{"train_examples": 101725, "encoder_qk_norm": true, "encoder_layers": 8}
Rows from block 2 of the encoder of a small masked image model, named by matrix and row number. Rows with one number belong to one neuron. Each number is 128 + 32 x the weight over its row's rms, rounded and kept within 0 to 255. All counts start at 0. Numbers have three digits each.
After each neuron's rows are labels from the 100 images, of 14976, where the neuron reaches its highest value: "lies over" is the class under the peak. Only what is clearly more common there than usual is listed. The data: cartoon faces. In brackets: how many of the 100.
# fc1: MLP up (encoder.blocks.2.mlp.fc1.weight, 1024x256), inputs 0-255
# fc2: MLP down (encoder.blocks.2.mlp.fc2.weight, 256x1024, transposed), outputs 0-255

fc1.554:223166153100150175151075129159171104167086153126161144120157171096161200099143052093116113096106087140191129132125188113140162125161135132097111082144138086111130124118112129103186155097130142167092112142094120139129155116123167173129210137085175105121168104172081116121159118141093072156156152145117159122159074062143158085142122053144158204152065147155107189173078139177116175108098077142153105161151119130094077090110155175180115113084105126117091123106095098145183148127082145119121078104178167102138093116143131087126131171125128161103146094123090139089156093135111117140087097133095132145150118178107130130069189143155138145147142087104145145109175111106137135179142078125199098129164164070136140094114079109078156164132121118129127100151066143158143089122145083
fc2.554:087058123162084119156155095046090179106126153202099173166151085109052136118095173129156144140092122100082122121136094110117105169088093074138118127149141138145073180073103207101137150138154130175157132087157163135081140185169135128116068138108131128144078170107151153160103090151127176097148066077135135110106106075081059109106131152058110129171115129102138166111101134123126126136140115130127149132102096099123172140078128126077123142159145084103166081201087071061150148140151155101082103155060105145123079098108137122142138111132107136111144122097079139096087121122110110137094114127162112116135144118074164166134101133131103147159118130082126163110067143144161110090131137137050127148148123161141141148080103181188108076143098154130149038070145142164137126153076113
lies over: eye (34)

fc1.258:126155140123129136155124115096147140189113114159121063172147130083119137160106222110130054105155166138113144095151127099180073080104145139178178139078120109132105121142164049136130136118121154137148095145079146072088196109113073092147165087076166159100106107109086125166140141143138099117117096171148165158158109068083111087149154136101090123130158070135141151111097132157090114181140139139125156082121120163159127096125119156158133169110139141156116139183152164113076179157122102086100125148134077183149128146110114122163115124146138086125174104115077101130153090127140148159146122141135157110194170160178190102177169149128146159118085130154077110166132134143174188180179132139157117144088146177174124103086163122136088149108118053149090170083183043104117067110198103
fc2.258:107180102113147096174072183106149132145101078108175114140114108104126109169160155084100107089107141097109127124067086106134116154069092141079175171125083100087181132102141123095113151170046102151077075140156136117143106124172169191099117197130128163120122137085144098112151087142128114037147201088163095121131125151165207094177122138105117134079103117128101166126156087115159107157103155120114133161152135092090185157190120162139153149138143074175166174142135119140090125163087107162081144180176162139149177139101118109146087108111111189113122102120098156135135134129116169114094169205097133164127127136106151137131094121083158092113134175123126152095069113106148099163138219127217104066141129124128101153135104107120106104147152155123183136133159184085138108169154139
lies over: hat (94)

fc1.61:145102119144072129131185082181183212098099140150174134079145155113124131106128148143111041101154140126106122158117168086111104101171068132083150150118145057111152174114147139100117173082103126184121118139142097187108110119126133068089114091113089188199093119132161163171151099157144097122136097137155104106169170096115121084115136143129145122158169128080125143146111149106098054095114123133114118173137112069110116172095135093060137180076105136109176136123108108165100129160100149112131162150114213104107107109148172165173111102143161112178149119091099117148066157123093149140092170155145086105063127132092129117061121139104135128161129138138126114114111157058126119191164107117076152110159165117168126140077148147181183112081111073118070123106113139084063109122056145
fc2.61:120101151092115180100115120144136153149099138113093127115179115190142163120121121173141229140064136141123151106163136172111111178096102134115169107095158122121113127151176143136129143099058114089109170149140144094152120104081094157089107121060118059155115136081102141134141133159155080125124102108097112146100123113046166133141146176089083166015084118153106147131159108135194148115141142177142141066096084142195136126108106160127135152161128065169094183079102113131164111153106079143146106133142129112094156146131092098101168142169171127116117196137128172088089102145099106102155086115148145143200068121159155146181121165170127139117145090080091136191163179131127151146152096139203105131131084150140133136140046152057094149121136149129162154109131167163127158168088108
lies over: hat (37)

fc1.661:172167182098172077092165076120172094115142147169079108136161166091162173082180141150149126143117168150153163118132125101075068099151167123135150153134149191143123127153114106140185097165144143131177189162125106092124182118135132068152141121175102119150101104126168162142145157107126129127141140109136169173132109072127133119173198094115075115131057058109150130060150090101108155125159125119148087049141061114158170069132158141140172129105141108105144163140097137068092163151126170081087086140069151106151152110171124100208152134094152129116074134151121102168076088119121112134139128192182158091193145115113132118100124117138183153127141101180197149120155116104055131163141116105163153147097166140110119129125157148102121172150101123104074135081138115089157139091185157
fc2.661:152129163120131150128105119100161199129113099134092131091114094096124092076158176120138141041113113096154102113148094163038073129156158113085111087107131134113151157123130114079117146148099134143117100188186151162145143126126118165099125117126121100111134144110143066132149191084165181142145155044179152150123183121163134065159082144149131141120166120154091105103206196156125149149116099157138116187105144094128159151118123162107131100155160131173113171122203057143161039138115079156161192155092111121111110148189138127164127091151130132116169181123129133133118082096113088113162103172103143170127135159071083172187151137153136148121099145204074106114047168149133117119131114117123103080099133165126127095133120185119137152092166111145156105104140139142092076138113199
lies over: hat (100)

fc1.312:098131111146106107119104085122121163128143112153191110174115077165173156123123117156157170140164148161171100174160091148081130130068072083110198077131173128188130118122088129102108104120145144104169093096100136176143146099141114080160144090107106144110125118157108150135123161139122090129191163088146139162137085153109138158117091150139183176143109154140139145101174129115080146201083121179111139102133145150182156099088136092095075083113153137168143101105127109120134142099124142127113134105126089102139149147086152135169161121109141139088063168197179177052104106096164139122151073149213091129061112130136142110078174175116106143135179113123153118103160173110117150109110150152202194054164162084167145112122040144145112144118125175083121051172131082102161094128131137
fc2.312:126092183116144130142184150131085088135120106112136156137088173141097100196129128140134107105064121141056127142053118073147144132117221144166081111113113135092168098120093161079101105151100121091157104103128125132078138118117098175157086138160139138150129170046123115152119089144099073046131143135142095148088091128137176077149115103127089072152135152098126113152066191136227087122141170122112118090092136163125172155159129141192116145103075126083107071119107151142124145147103119116173094107106121155102077152128103166103089086147169165146190125107104068118139098145069088168136124158071168163164101129136124168112117121145171137083102187135128148139101128145107161072132147102076125182078160108113098127114216085122157122155168159136142131137153141155180138133167145
lies over: clothes (77)

fc1.509:135060068158097120081127108131144172127114157076128156123153121102101101087192084111141166089155172119089112116090143147118154157160100115080138098127176092146061064106082116129090129086123136154113096121138106121081142103138133162080177170155152132098149110112083127137129127143138123144130148131165113160156151112140156134135076126072105124156109113112156078108161104142097110152195160126132117154101111093133139097170071102093177137136102087160110094133149151060177177171091140183124118131137151112189093181158161148108143163155096158147137120166184129245218128122098132203157145087050153116141090128151098158124097093106144141087179121140203140210107156183113148147172119143106154140142158136125125157157076141109143132107192128094142176101112171087124122185153148
fc2.509:158103165111171128126170154111149176117125082163108204139107113153097121168161122128082134149141127070108146151165132160091144153105135147066135122120185092180129107116125175091121156067058128136110074143173104141165120147162125114108133102108095158159139146091161046080132126065012077134155170125145145159103137134125179116123140089137139158133132082157138111122128126166137107085136103179178097126110157067105107140132130130133085133155039129111112087123113133152113114096146065167158117133139130138136127148149116163189133099166190114102142162169112146068173102144102092124110185146120164033149129167185117078151134137048144176090144121143118114161147115070107148062148121095095147132197140130047121167117105109133128095075125116140162108133156145113080086083153153
lies over: hair (68)

fc1.137:207179117114155160154119104155145122130066131178109117117165157133154100179161163148069135118139155155148166132106075088107085171111148104197121140128132110125139087179151108187092093115112101092105115121148166132066208124086096117098076177155167158114165099173101171058147140119128110096101141171169129161160119148116176076072160159112079116069104131182124128167176123147107153128216112177097162154131144151105128158146138109136147173166121116134075134098106179120133174112089143119080165197165146132168111105124124138169143085152107128085071158181093135151150131123115118122133127122126130116165129036182141083132120138109120086156144176132102138125098072088158119225160154175133151192125161140155089124114151158101156119128137104162158134126196153150113145155126080
fc2.137:169066112101150063117210092151085084134123108188129200118119120147175132118087151060129138133121136149097139134147132135153102110117140160150125184099107137160159152192141148128134203098144159083105108197155101162174126143139156176149174101090096153106120181105183168119144085127174139062120135088143085118130166160097146181129129139051156088088123134155150089172155158100151169143139117124074156127129136161139174139154136065097122163110156115172114139093139073133094104101123062117214136122148118158117129094108113066092092131140119097164083158064115134104104161181071173084127115179110104104142123114141116130102107127152186120169084149136132167153145127176096147186153162135075139152114117101095100143115170112108137161156111139178087107176126071128118146138134217
lies over: skin (90)

fc1.322:083189124102060155121129101076152149101196124130085134177171185187169148089160128114172108118074127120162163081164120056075145111156145109189137103131164128108124109151131127126145138086148193084140214122117149085147137094086145087106165157192132137124099133153148130145127100123089134155115112167101132104113160116072111138100105140161082171137062181113086115130073158101099146106115107119104144101105106167086193108099112130151159101108079139136120151097124135074095185146123128153060075166103089112082116107138110146174130188092161111167088151145139171098124106172098127107121174099180124121118106153192098171106121141138133171154130146084174131161101070089153129170088096121186138113117168109137117089095159111128135056130084055132107120087110153169143153091090177
fc2.322:103134174150091164110129085155164148171188131136208159158171139168142111107139089138151087164105150194221116108111130155060120118166095083107126138094098122134143152148113163035151155127112171145215124130134124135077138135147108168137083153126129163135125130071129186108140184127173113092161108073141138190154073114150177084162076087125084096190167117174149132097127092113138120110124132117122085134115079148172142144217108152158138130137140083091168078179169091154160106171155136159230129168089173195120130115126133125176107100172138122133117135134100181146135112133131105100152129112128151152155129140112076176087147111203104086070148140117134067157123143117168153129168140152121164127152111099117167116123096155075124112143113084104110098119148088121148121133121159
lies over: hat (92)

fc1.359:125186157139147104185168159112147144064177094125108132156103099151146089109114117197103131106132136102063102121185183073116172164134150093070115117132102101105106120088135163226117141160150128115137069192116116101138121123161190144179117129139116138162131136123041106130092167096134131175175046095132213153148104149098130123123097136127143094139046147149144141148127086116098128171092149141114136112119122134098170125170099094154131145158138165156149116096101176152100110151086133106114179119158158210119087136124161149160127097105133119057097127125152150137144126120142096102185088144135160181126088090117130143080160111089108103158108053176088166096131064151046123149138156117155143143130112104140176149150155130122089107110163167193143183103084118190111154128082139
fc2.359:143061148186145131126106088186120115141091126138116086186117158128132040054132198172108121127085055166139141157065175139143131090118152164129129158187097116089096127183142071103073154218109075156122112174172125157131141102179125099137096115133095148140112122101091136102066115128144146189145064118114158134103078063088170148116106179162130103168140142092157123124160064107106095162114144164130102200093103106138136128131131133089097122137121163182119134146185091141126171152110128160082123093134137155134130119093126177129068112141138134101111147131151104112159081090085148091172116173079137159190147145161220145100126112139154161064097099134133093084075110141161155131123136121104136177076132170134147156179151150146086113119122171155115087146088119124151117115130130
lies over: backdrop (99)

fc1.277:181117169089132090103119149110142137121139141155116120125148137101130151089132155145128137120145152098118092177122104088084077132141128164064162180216088070098130145094103138126188136132118131094132122092140112131092109135122092108115079149120106117041109072159109177123128121069087072144137164166114058111216084179113138067102164141135183066126075081181133157147166139068134074178230094074142073095154158142142177175146120125136134111146078122163157107191129134104125088103197158169108142098150126103090083149135119096109140115102137115138129120166150116171054136097137142172188102148115123098093083107160173110078174176138118170118128117134105145093118154132113145132129122129144062150200101075125110157088124116113091112110136144125084136105158113140138147094156112
fc2.277:107107125147134062128160186162104095107119143156111195157138110132143148095179135113109156029086150153152127100071130125158136123098104110117083071150108130125170176155162144056159139153198110130111170110048163191145117201098180100143125122162122138156137180136151161058156152159146125123128109077134170094113075114100136166138112131100117182077113112102178111148084140130103115107106122184156200149105089133097138123132143147162175154169079105140102176110140136111087108176171168141133139076152179112097117142135053165129117095109135124054116151120114134118110082089171144131056146128153148128134111099117158149147104164196137114128127119168110100147125148129131084112065136106123190136135123049080199112162113152090122082132159146103163114140099129077168154083177129
lies over: hair (27)

fc1.46:124093131165123109122144117114108158089090128168188162114141174110136135202177125107087165109202096107137153124097147160103145139121115099164163139171141137124122094143111141135172051127098162129090084150136129096095128099085167142100188105134123131113169109132160163255145092113132153170103168103149096140190106108198093105115130168143100118131137191109119129172162128162166192111131101068088119138147124139105138194130154121104161156181072207177134164148079137140128159105150169143110140097161084083062130091150137055163159135119142155148119124091121141123130151132191108107140127102156127134128096114124117150143105165149143159163130096140133154109100183120131124158159128079054129082171126126114055112045149136102142097128129127086135106079106070146083155087165082
fc2.46:148165082106119166107107157156134092141125155154160127145119114167129139131086139168155113157089179114083145074114132154050115081150162230152119083145148067150137090134129179178087165147091193134066112131119124119132115153093077120160081174115062110126078161134127098098151150118099091105138158159107126111076217156114077075144142107112155074155184135144127099085113130118137131148110057142091147132152147148110079056104133120109197128149188060122092131070119106111138127190075144138190087128122076189166126157121166143104150178138140103146145107114145139106182136119142174098108090208125111148129176150129130106154116114089147101186125149123161136115162148097126130089092124148178143123090195190159140156158102152112112139107083095141108150145168185124123125104146149
lies over: backdrop (100)

fc1.229:164069124159164125095149146117186176158147138172159087162120128131046172105136154135117139052169142153129178135144150149159114091113114105149117129157092126133164170164086107117154155109103132152126212110111126202131182079169149171110172147133100148124105135135131106113144124185114100133143130190131084175129109138107128197162103117130146159106083162118205171058072108155148089096133121131141089112144190077063108107104160108173031151142208117142113155128128121124138144190146108092115154133154135132169090125175133132120114118074104041103170095126128130113102170220086107083135087127171162119149106115111157178078105116101143109116181103141162143124168147149141099152126119188150103135102132093102099147091145095070161096157143160085134104118136168089124103141161119
fc2.229:113183181090174125168124123191130149114155098100090150060110195136105145097163142088171143189152123163158096137117177062149182107099136168108120113125158151180120133109094156124120119166173109103128111099135153058182156082110136104133082174089211113149115154162134114145073107086120148158087082098107106108083148080144124104106139089095150133141129114131157155142100148086090141117150125171130121151071114144102184067170120103093144138153124165110111081130122131152174164117079124112189080160075084073103119159185069121127128142159176161064081096139161090160172123146109109195130115109167120159115103142139182110142138101117074117112133104127129104128119140110116139174105115102132136144150063145144081149111119040144116147107157114094072084186172073144132061168154088
lies over: hair (33)

fc1.76:140074121164096096133158119129155123139159113140112143162163095132158101125093143075086042165024116204160142160153129089102213149090104126159157127141111165106133153121104215141166172108168136175127130133066056117109120085181086134125206128196162105115158107079140150165143118148128117086150169114180124131094134125148095095096136110198142149143133133155117147159070141069106177131129148156142130112162073122143210107187148133077148130072085133139089112112099121039178100112131117149152091093070144076145124156145170123134143090097109135092159112092118106150115084140148078083100129108093117126161092122123185146164150160190160080100092133081129159144128132122099145146083114123098120120120161106126150084171130131156121100116075115140139138144112135089142080114165143
fc2.76:077104111135139153078117120103106146132138132074121148103132172183146157161101095115088142089143103131111133145162117101105132142085064129126134122087124124153106048132162165101126125116100078117117095128167121091107134143081163106135157110078115179116211154094084098101112113108092107131154138110179164215164165152128202128176089224142130137098173125145100095200149088161078122131087127095118113145108118135127141126156169116162105153133211107140130179137146051160109157135141158139087150161088194146109156182141114087098092124160103098065137188116105190148161145098124157176124187149122161136081105164150117162097112143103105141126194159105120120082116082139104201179161094115113139120144051100106144152104098100130203097090106122161148148138107116083109161151110094
lies over: hat (41)

fc1.743:093141172112147129089103161140084167104111086120143085143141071097086121121101096162122174098163116127142156110134123115193112153098150119144161023170130166091086138119093124091134125146122099140154173094165121152138151117172123097146134174139136099113130122116140121081138130133128160120090125143102163105136084124108159130095128121127114104144087168155104084074117110177166078101132072141127106157076136123072118178080116130145132120188120063187165192143065090132119088152128127100152091167063114187093095135152103140143164213113182134105123141119175169077160240148097136216134103103119116100160130132064155165093122123066139175099135100069108136112096091108176111179140157136109145153111131085081153176139167136167124132124076117140143106061160117107083107097175139
fc2.743:108168192124138164164144149106086101123087086138143103151139153117074139146123143109122081080102162181066142160162140142132121118129140142137101141116147151198193087113109101168117184166146140142125117078123140148116161142133183082114141149117103079157124078108113089142172114145151071159144133140169174130149088126176107140121116116150121141091152095121130186105119090107169164098155150082128203109164092156107161108191127104143159056159144163058135171085161134127070167162143139115154113088078109114128134158206105119125121157122200106130118128128186152114122140147124196164152140175164136114100107104138099078053154083029049096167083124126125176115129111164117063175176085134100145156113094125129133137158155153127132124113066139103179132146173080125174130121190148
lies over: eye (68)

fc1.240:139131077089109126078184092087143120120124142094142163206055101067067125096078105140074209143128148159135193105093114113163151173154182133062106145050090133119153124099181177089113150115143146131181163142085046120187133131151148153123111163152079090121136123107192124157099124104153156087125112138084085096129091118115215155145094107129092138149129106132131146170098092142103085157136164119112167202179114082109144171163124139171117173142118127155091163141158095121140084158148129113113127121183129206136145139127125145141126087186117064111118065116130186133199158127124116110114175194170137078126164141124083138137105135113121134157154184132148115109146124139179165090115101133087130162154163103103098132154162206136145130141094155140138154128122141112107116162106133
fc2.240:123178182141155153157135197100126103092174178142143082131147153136120114152159114103192107126071170143100057109169079146133139074137137110186123108129126147127127085105122099184137077147127179090142112157127150134128107112083110137153086189126125117153143083141103164115084147126091100124122131093128102144146153113108110120110077099126107131111103098144161121065159138076103171103168188124188149138139134141153076099170138163090131089061105066058174110097098173118104157091056128111146142142071153160092161081080151102180123194137127165097077116119100096155114088145104076149171146119089123169127107184094186129147066142104178120105112152083065114189164135129071122160101142103169105074150120161108139114136106082099139159184076117115162131164200120183118126123134129
lies over: backdrop (96)

fc1.283:143105118064110111100137160100126197141105122106178153117140151124159118127123147109127123151106141104092078117098167144063103137194126137154202172076076146127116113082112182143154135111171140147139139133072177101121113071122146140145111152209103150118140146185108104196208188087139115078124199144123108099140093084122112071158107120089102160130096183120103133143140111089118126094120081159118090117135087149130138112107117143136178144155104170166148111141151096151083156119149148108251111166136158179115185125149109056097183190112097087100111111135116172209149134125177136102110167138192124136088169121115149131164126187138136071162144118137108074123133122162128195124067141094113140107120095104149107155204170114147138139099182106124079121146119123136129112114124159
fc2.283:155130109151165083148129124153119102147144175104049121152151091160128131148121155093110127132119164142153164144171075160168129132147163102230063117195155127120112073117125089186141101108130187162098133079137118155108127151085132183102122104137131131110078105128155125186105102090093098150149111162108047134149130144082116199139081052119123149126146142159062065119090097148123141151105111133156118077136158168127138120099131081107092172066157148143118171163142133120102109100136133142088126149059133090117171070169145154126118163044122178103151104145108139165085129157122110123118077160142101170101149131188085093118109083095123110124186176083170163160218148101068102130151130166100136173156131130072134142117161144073139149145110111094085160137133105152074140100129176
lies over: backdrop (97)

fc1.659:109126152119146123151105137149108146120185078140087067132162091141146039140141124103110190127142157162053174168106060118141143114109164094063131037155145092088154173119135181175103176135155118165075116135111111068170117173140133113159100126125107133084096157092159137184078141163138161152090074150072106098129104104137218129148107146114136191155126108139120086149131124163131144070144160148167075127138165120148083071160123110058129115191103146135126138143130126099133139117138142167119115146118082167087142119101170141117103107128099171184132127116061087120106118132119139144132148082165177136082131103161174114108141155089133172139185154125126144189196104116143178030098125127119140088080137081110157150092117116054142130104134111157168154131123148077110135153139088
fc2.659:151095163127052176123173130110168181135075098152132137104156067125066192155070140163125099153108109104109127151177174125140155118116082121154125178237111138105134107116153087080187083115134150106111102178095162176082124108158145109126116134108096177124105179137113136133118112147053147148185134086148115130208139177167036116071150178165153077207169168165125140166088141112071075115118124133147166123096125127097127099119133113097103126147112134056120129144104137093125176163098098157081147171131130111093120108160107069105113148122143133130145108122110127125109142113073120153198169157074109139142126108162136135152138110136127112148098122149173155093073143093141107095099128102152163132073073126128108133134208154128099079077179164093130105139132155160154115119079134
lies over: eye (89)

fc1.220:116108095152126147139107113120131122157044164072189179172073107126196127086146092116179178075126091083082087177134195137101074160133112164077142117124155096151087096074158131101138183125108107119135165137154066136129119121084133123076101138116143131170122165142126094161079179120065153124118087139154159113102166140150114095165138144118191089115166140148145137089148143167159156046165141142111141154064144147174184136120111099134090143111123132150111081090072153109120115149149133187123121196129144139139142145120128152123110096119066122153132144139152114188129155076102120130137103109147125095129108173086110152139112213091107183104153130117166148208102147177086066124139090122150164077205144143120123153174125113123133156121121130087123067111146200173103109144105188
fc2.220:157148078122110114136175119146108128164161122110149052127090124052107115179150144143110122074124112135089097105113109173177086165112109064093144191107148072192118119203092154112099145131117113118064080116147095127104112187137130128100153100103152185098132187113157124108116127154171137102191139074083100168137123109130151114155110133089171077125147147115141147152084085126120038118118141117118163163156152112058187126105158087113154139087148108138097140120185129079129186141097158203093158156106117138177085176173083110082099080123178136107136122126112113139114133163116148133147167089086092172113161157144162092153130111138135184164130108067105069154114130106094143112143155118097121094118068071153127129097151124136122121157080098175189190088116070096148142116179097
lies over: skin (93)

fc1.268:117126125130164179104163175116142169179071081144140156135141115164178153163082134193119065117125067106200137064154104129118092178157175103097169163132177128124184113186129128169152180092091153151153147164148155130102119216095081108113097153115157129121123125104103190146100110131132115140120092142160127155160119138162139106109120161082099142115163153111155161090155090066158180141169103111117127099194141125149125196181140109185134107113129140093114155133130128086109118178102145195119109190099092140123096100090106096137152146108136151096093128165076163133091101143036150085109115030151097142120084134146113127136128147222083113102136124150115162141194128182113139193169139106090141106173137121142091149101115125125149139112104132115128124117180130167155179190105127
fc2.268:109081157154079094187160182110124128164126149122134119139166175119122087166125147133155108187193133131079140131133163141194114061157154130059129186150149129091149132150126189097115060113151106110151109109078129093252129095135190106108107136124116155173115093146195133133133189127161094117107144149156120161066151128074114101104153047102146109124118115129133072174078170158152138132116183180115123184125155076140136103085122106144127154149125038105129111134162083173158099120115130109185149112089153162181169127143121134112131126158114110142140123155172128080170116129201087140108085125128136108139151130120200093127171131098179119127086137159176114132092124089127140077106105151107125140098099143122140159132082156132114137085135135086157124159089127046126139159189181
lies over: hat (32)

fc1.646:107166138137151134149136111184147158098127130080041132151106123168110115123149100149117148120121152153110126149121141134077143163143179151087161066132071100098125109148124189107135112127176099117158158188100146162079121107120123072109144156130118151095114154077173110098128159147149077057168089167139083122167099127094081183147146179100156102156127138170098156145085102185100128151120118117144114171131139133149056146062076132192147120152117079095098086104166122164123125110155168114146148116156067070127126168094094129089172093163090110107136080190127157157082098208131057139179134162136142137161180169104135105126131176110106115115090104111195139067090121162121086130184172118103164197101163150138103135142094148136098118197127144120188130147076100093076125109148159
fc2.646:148146174148183176099149131087105109157105096125144107107176113182163151151123091110093058128153115153076092117137138081135120188136103190136094188084107105074155129095099093102120079097134147109141164083118088159168134190173131132159131122073119118145138133081118146174149105142083183180089143088170132085069158128121204138156098074172147097092156127143133123139147167069096100137075137127113137146120132133128154132183121120131097147108145096106110122114111113173149093160101126123113166145082142151103142101104240150108151179147118137113114135091073106141132152089164129157145115099117090182061108146155129139130113092035119094154089116068123168135166097067161115116062098121132109100066131138111128092085134139056144071083149149150157135057117159128161123186102118
lies over: hair (47); clothes (31)

fc1.317:111168189130105172141152125118170172061094161158133118121134158130173090214119083125083164148130164110062144104160107093135141127103128103115152150121059178092130120074087136164144073154102143104090138069094182115130129158154108102133106106131202116135173104179083167017198146119099109104160155117115136113125201117209118100092128143127113134136066104121160086168141135090084096149104102147180121117128108165120126111197106139157131141107110115113134134152091217102115099123087138106131124114117094138194163137173131170172130144107112108076144179152159145126111105164190122122172107129175179141126110126088156048126143117147103137128118128167124194103096118084174119148116131144088073123119120160126123122082145115118127136107107074100113214151171100144089142155153123
fc2.317:151120192107112119139149046189120145116113170126124060135102127128103199137162117174094145088110134164173096121121037158140120117135167091142141171156157120183094128179144170070101063132147103126112124170080165105101132153107113117166126111102184132138142110092193165153155136112115122130130184155160095118122114152087108104177043079023173128123128041116133139096140148129177116120110194179112129141150153059109095067090155105139113121134140048078112114097154101124169144114148154080129131149111147091142133091123136141094127173097176125134157116122146157124135159121065166135096155118135130097136155153158175089070141129104140095148162122078081114111134133142126098154133126150149093104129161134216149118151145116126116163137118067147120183170110207135144149186124146
lies over: backdrop (98)

fc1.674:154146085087076170159145185135112066112096132115124085154159140066147103205137130157124114040100119153124114153156108111122141131136077157182161119094114128156132090117138184144211115085142150110114136117129153053080090136139103129083123132173172144154055138128114131203128180109167134105100130131116122128129096159128131066153167137167128093125144169146142142143100128075073101006128133118125171151113128127116126119140109085129166122149181129111087110160106184181069168180147154148185072110110144112105095128168142166146153152084115124126142132120116123235141090092174119112092071119144098152140164135138094178119073082120137167173158097158157150157138134146093081112111111125186102116136090116118137091150179102152142114168123177148067108135116137088124120078101161
fc2.674:141117056100142143096151114115147129119136138149111150059157102165152160105160104113171120181094166136134164063161185044117167074171145122131095163143088156126147110164150173143148146156099140109109103186160129187103132123117111143128135040154099118155096112190130137128095149141091140126164145109118165116127145103139091132131108090124100108098092112122126125142149126058168142222116122067117184171149077130151193137128124148146130149127076147162116065151189048139125152181094154146083195127141122180136069099119156154154120129105155121122093139174174206060106153176170074138130176164180117108149086117078145104125149157152148076098137117136088158089122144081114117195175137139105145090104077189143108123058161106159130136123147101121163156140162133129118120134118132
lies over: hair (36); glasses (30)

fc1.75:127150102189185142148113121170103187070172123120185160163118129162058181111140149184141140187144206134210114146240141083084118172105110087127126129162148151077119132156163104108122102164160158133087126107145151087093192153167147160102157122144091141108107097136147142215160154157150113094127112159129162138137098133167132138130145104118121119100123154137135159146201106107126132101109136086161173181169131096130119181132115114105103105135121124136149119128090197124164089126163114122102155164066160114142138143154108106157103133102152134129125139151165102160085095166123118168116146082106169124119122086095049142138153231118121081209115036141065152110141064143118101117084135118116129106125121180105176133125175153125120109146146114123131165123087065160118109158150113
fc2.75:070144156110169181159147161147132105090101092117133146040101132129156106144172182130148117110147143094118084145124167124078099142124088107168121118146144021109107154159086076149100125085133145133165109176106149117145122152121144119049133164124123146114100112093102102115118147055198139167127100089135204106108104172097135129080149175068125171141118150170118150112103174143165142136147084116125110148164077157164102114148147081145090164096137176207097168194185151166064144069068098178106155133128097130100149132142156071161140084079168145144134166079149181099083112155142084137099135157117162117116127065165161106089131190123172147121121100133069103100156124119147161092139125154149132153173109130102146133140127131166102133161149046135142160088158163176129109158112126
lies over: backdrop (100)

fc1.381:160102109186076121111151101137130171106115122102064161118063098149197121128109148172146105111137189069128148039152069103109190120130139112107108129127153180124084123164127163174106151094120075155111080093113118138156137130147121122106138115142085137074118122183163118084080236118123099125123133150095113167089163119141131120156185160124104148169099114154133144108125089147153145106136171092183081106137163115169070068069126112174089158096180155109168161123115172122150108209081129079121139088110183104117108146119175096177102143200139065107116118091113155159189107137135096086116141183106145142107100101073120081104094123107125094123088101143163169101185112126103130145049137086104151133135153120135153102103158181137122117145119129197119174101154101138123120096143154
fc2.381:153148121068153131140100144131122125118155111150228077176120126112119105182127168110134064130171095176140095136106176099089085128147095158141170165181078111143162163112117080065139080182142107115135200107092135118097165129138123108153120164133125145085116096086134135097143109112153130172083110155190116093101127132150075163129097104171111120051144166080144093142075149127144167078145146175107116156156132152084128179095112127147149111147107153145119154168085100091110163118164110137160135157138096184127129137207139161080139119150118164181097166161141096172077108154133082142095050147136151065136138107193159165126185138127141166088174126102082135141086107217122146142129055137139130116153170119135071132093108123115118168149105095110193112069124166111134138188116102
lies over: hair (53)

fc1.582:129076159120170139125096162147100154134146219093145086124139184087154131109156126033124101162145096121121213116175125134160170124118135138057100107212142162121103143165111179164105090151119161164085197143154105067086140088124139126122132159115085152132168155141122122144100094184074092085145097117134086130145151132121150149120120118173162135140083111012137129111180136109119128125079147090106142146152113140158145125129118145157172065143157081087122184115173120160122146158134090150048154150127164196097096140142140129114147154180144050087142144138082123170195049117146122105096131120124093121187089122105109092118113116129132168164149141129105101088098129109129145091133088085132110138138176125157166154131182148131047157140137147141099145173145118090128140099172151
fc2.582:065086099059090153108179121078197138198173147137127123108149104191153142148073186165116140154093120121145125151176142158135152132069161160100087136115155128164152164113098140091148163183112113110118103141105137194175139087179125178153140116112105073130170076076068126107149114125176182129101152177137118120175131117062130176111178107128141145112140164075116121123144094113122095154138145123123094116165154112117098163065144147147099074161170162140154120127141159084154110124147123121151141166160124056107090173187130094149124120123126147129157117094156102113111199079136103132138114095173112115129119172104116119042155097099098145178099083167075153140189116091080102060106110127193167193118092145133073121074115169127154121131173115101164077163147127155101114092146124
lies over: eye (78)